config.toml
model = "CTC audio transcriber"
dataset = "melodies that start on their tonic, played by one synthesised instrument"
gain_aug_db = 6
n_mels = 80
win_length = 512
hidden_act = "silu"
mlp_ratio = 4
qk_norm = false
positions = "sincos"
residual_init = "none"
max_steps = 7900
batch_size = 128
epochs = 38.8
lr_schedule = "wsd"
warmup_steps = 150
Rows from block 2, named by matrix and row number. Rows with one number belong to one neuron. Each number is 128 + 32 x the weight over its row's rms, rounded and kept within 0 to 255. All counts start at 0. Numbers have three digits each. After the name is the row's rms in percent of the matrix's.
# fc1: MLP up (model.blocks.2.mlp.fc1.weight, 1024x256), inputs 128-255
# fc2: MLP down (model.blocks.2.mlp.fc2.weight, 256x1024, transposed), outputs 128-255
fc1.629 097:134111183100185195104127112161167130171123109136103112126108104142139205110092136101099138190145199129143101121186093130130143127165146156139105196100135089149127134138138112100114089105118088126065077133143120176056133139111154123136129130128127054177115099126123124096118155182030131086228157113121134155139128124124128065130115095130097124126101112137130113150138137120100137074077
fc1.630 099:186104153140156169152150069169184155167125131160171148204139100172147211095105178104087140144167116118150106074128134121121162144100139089133129127130086147127131114112144126154097102145093149133082139144125129154074084090113110172158167066104069106146150131137069168118125124187073154134139148158131117195127086159158110101078060121082134129156086113156117139133073144174110089112158
fc1.631 080:111149145155116201071075156111188138154181104134121124139085167158161133149121141162106117093108121170122171085188151145155153114181176113194201139172125166134115096139083122122097124192143148132096153143130127121113148143165135111090140126050166091151143177176072045062144070128126061111149082107115127182074134110071112102123116148119086037117111113152193117094111145145176111089178
fc1.632 108:104127122134145163156150144110157102117122152119084105131091123122145172150121032122143183195184237196150193133118121145096075059064117088087092116053052118079084134160113125143139126116142140115147114123073130120131131158121093140116103157157156117136139133119148106162143114141073126108129155115140119145131120143142135053149159121146125139151086151126119154113155121160150140128140
fc1.633 096:132147121175170099159136160134148164137102190162088125126129109159150112113143066144158147144040119125103133096134095140097184154139143105101157172117087140104154032130126128120105109141062003182109169152124137119129122161197133126088164142130100161126089112105119040122110128134120167122125126165071070121121165120113116117131125081127104141064167131133074114180171136151119124107146
fc1.634 088:150102129070194102135128145169097161211189166163134135160152103161161122080070150130132155094143146121108136095141128127190170127139106119170150102146121144172142123131111138128089101136078138132129102128132139158074064101109124120108140112110148168185134160126129092172131134195128125159077128116122115184142129185146070122094086114130125099147198099137095084089114139134123081109134
fc1.635 095:137129121091198161147092122143137178117147139111101156133101143169138172116178134182085166124143197128122162121161117175113163132165142115125109167117119142116093137164118100111103098157091028123096089115071077108140137102162087080070133127103139123102139183147176081156115115120140132113123155145105113187147160163146093072131179125070101116130225128008151099160127153158102151096130
fc1.636 098:116151168126120150093114121143145119155130119112105121190144123127114129110127158132076107122134169156167092111155147096135147130181133134184168159127219167135098112126102128151084088117126132078093110094131127076135090175114156128112160117054161091128128147157155095080195086160172046166144175145134108138048172069073068114138113113107129083130109145118136053111057112098088075097143
fc1.637 091:166155224057101125127132150125135151211152018083115129128127126121180104166089152104061149064109168147143120136120146179145056138109082112147132112093175151131095158123124120103124127139098122146143109096160125108171109141130168086138150153101085079141131126191172096102158146153173126228145112141157112168100196077096080143159124085155097094068182101094196112123094105103089104116146
fc1.638 111:075095150150199150151189118158126184163126130137128103143142154124123191151152128153104151161093135080139139098140132118110149111132215157146172133097145160132113162142132066145064106138036135144063146124126083149061169147120115115124138112118120137143090098123192104071133085132120096165137113154075153127155114152141083123084139126125062111121124101079154100097110100159110145089075
fc1.639 108:142201116099168108123127120163104174154114138095151046127172119164089186148174146116110131130110130104110136140163152130084147163112163104115129132176132110154111065131133094175112136123126167127151110136093138174086108158102198165079145082083131129157170097135136133130171123151030056131080150132148139109139141134089128137081090069120164063129183109139097097063098097102124120098139
fc2.629 086:097133119131206126137163115184136148118156107146194123162057106121100132139140136116066109134156117120088154150100166089130140148135132155132091107099155130088133110166095168146128100062081125090144132181105094104185088155169102091115161112135136206098067132124150148068138157091139101165115131158127138133128129150143072137137098099110150097078106107070178169146125106098106076147233
fc2.630 099:092183144146119083152043102141071102103112083156085126149087173153126110133109126172121153076108058135118117186120147099164118116098153090097158103152115141129102173129080145077103137145165114139068217153039192106162154072108122159131112128179119125166179084120126131121127082115135083119079137188172090140101135176174155111095116152159117181114107104094173171157123162174101121138079
fc2.631 070:146080126149088092083118174138054089150057054096151129110147138155164112144067183141167099104161089108135109151153123106143095132144136147144174176209139201146099139083184145152112062161159230101137126130181118136135119131074137185138112128130105166128144060107122112097124137154121149148128141098150093054081146146111112134130128115147165153141080125159166132115122158130176144142085
fc2.632 137:131123135127122144080138090169112107131091106134157087111140138113150102144091114151148141198180193176192129183147232186140148097000104118095121107035137076141157123111137138139116145090080134149113162132185171100126135104108107105160118108140132111113133112081131115124157139175093131130127144086132115103105138132111128138132086086136138157087148143128094143105083154140165118177090
fc2.633 110:149137130165160094095114136134113118122153220180165096174196123096123142099118116099134143136110147059125100106113132164166111152171098095125134077116137097121147136145219139091171082025153114137106141102168113138138108117149132179121182183109091129144047141119082159141090130068153157111102090113152150072088213069084087169118168086123189074109078127202076142176172184119117171112118
fc2.634 078:157138127159145113125158159116140156177111138104115046152168120155057092129086124121162112056076076114093164155125104115100195200129085090161136137142135140142138120143084148142099126134103204090179117122089128113166094117142132165143118124134177149131178122080129124187126175168113131135078087141100144154120084142126140153147091175064139140127130187123100110112095147160154125171145
fc2.635 082:161153121082137106127087156081158100114124148137234068142110129168119131083111149137111177132198142149175104159132116116137098064093061129150126137110113093092089154120147089099136136133175146093107115048120122070135147169097118111147178125092103118113084200165130132092103198156107107091103188124155108108115099075131149116142073104134183148072141129100119182127111100130065148122165
fc2.636 067:104113135136120093088102126123062180177142051121123094134103153147158073075082109111126133141129107117141092145124164139120109173108122163091165127111149167150109100114213125183092118138104142177194157176161118122164094119111153112140160119166077142099089129151163036071107095120080143169109146149160107137071132157180116160112132126110206168120134098160149174146115171165089064108114
fc2.637 088:148100071104147099042094109105123108085131187052150148128112112133082141066112140073118131097139094080156116103119102118162161115131095143131177196119132125108094186101184114118160141138103157148107152120085094163107112104145053099131158115125154098184200128082082202148120165159090121074104148161140180191151133116124157161164127162117147118173132168096093131151149127175148135130146
fc2.638 090:137123079088069118092087146117137145094133186078155097084119111096084184102152064078151104136106108134154121107088118122096134154142122141119135111141106195101110143137124112156138132144093099095169161087110098104145146187189100141115114162116128167091125143125144162148103124064170186176140118106094100153162175112174152118143142155132170093141121135150080104143169103098142145125183
fc2.639 130:142116130094143150089144095079129077080098168115137173136087135100123137099089099097137143098120077174151108098104142151154173086112167037110111088113099067143158208164165113122169077145130109174083182091129122101115176084092109118140095111167180077145137137091140138208166100164122135095139157191125146097124115118127147126179112170141115120115132190158119168192116131130112125178081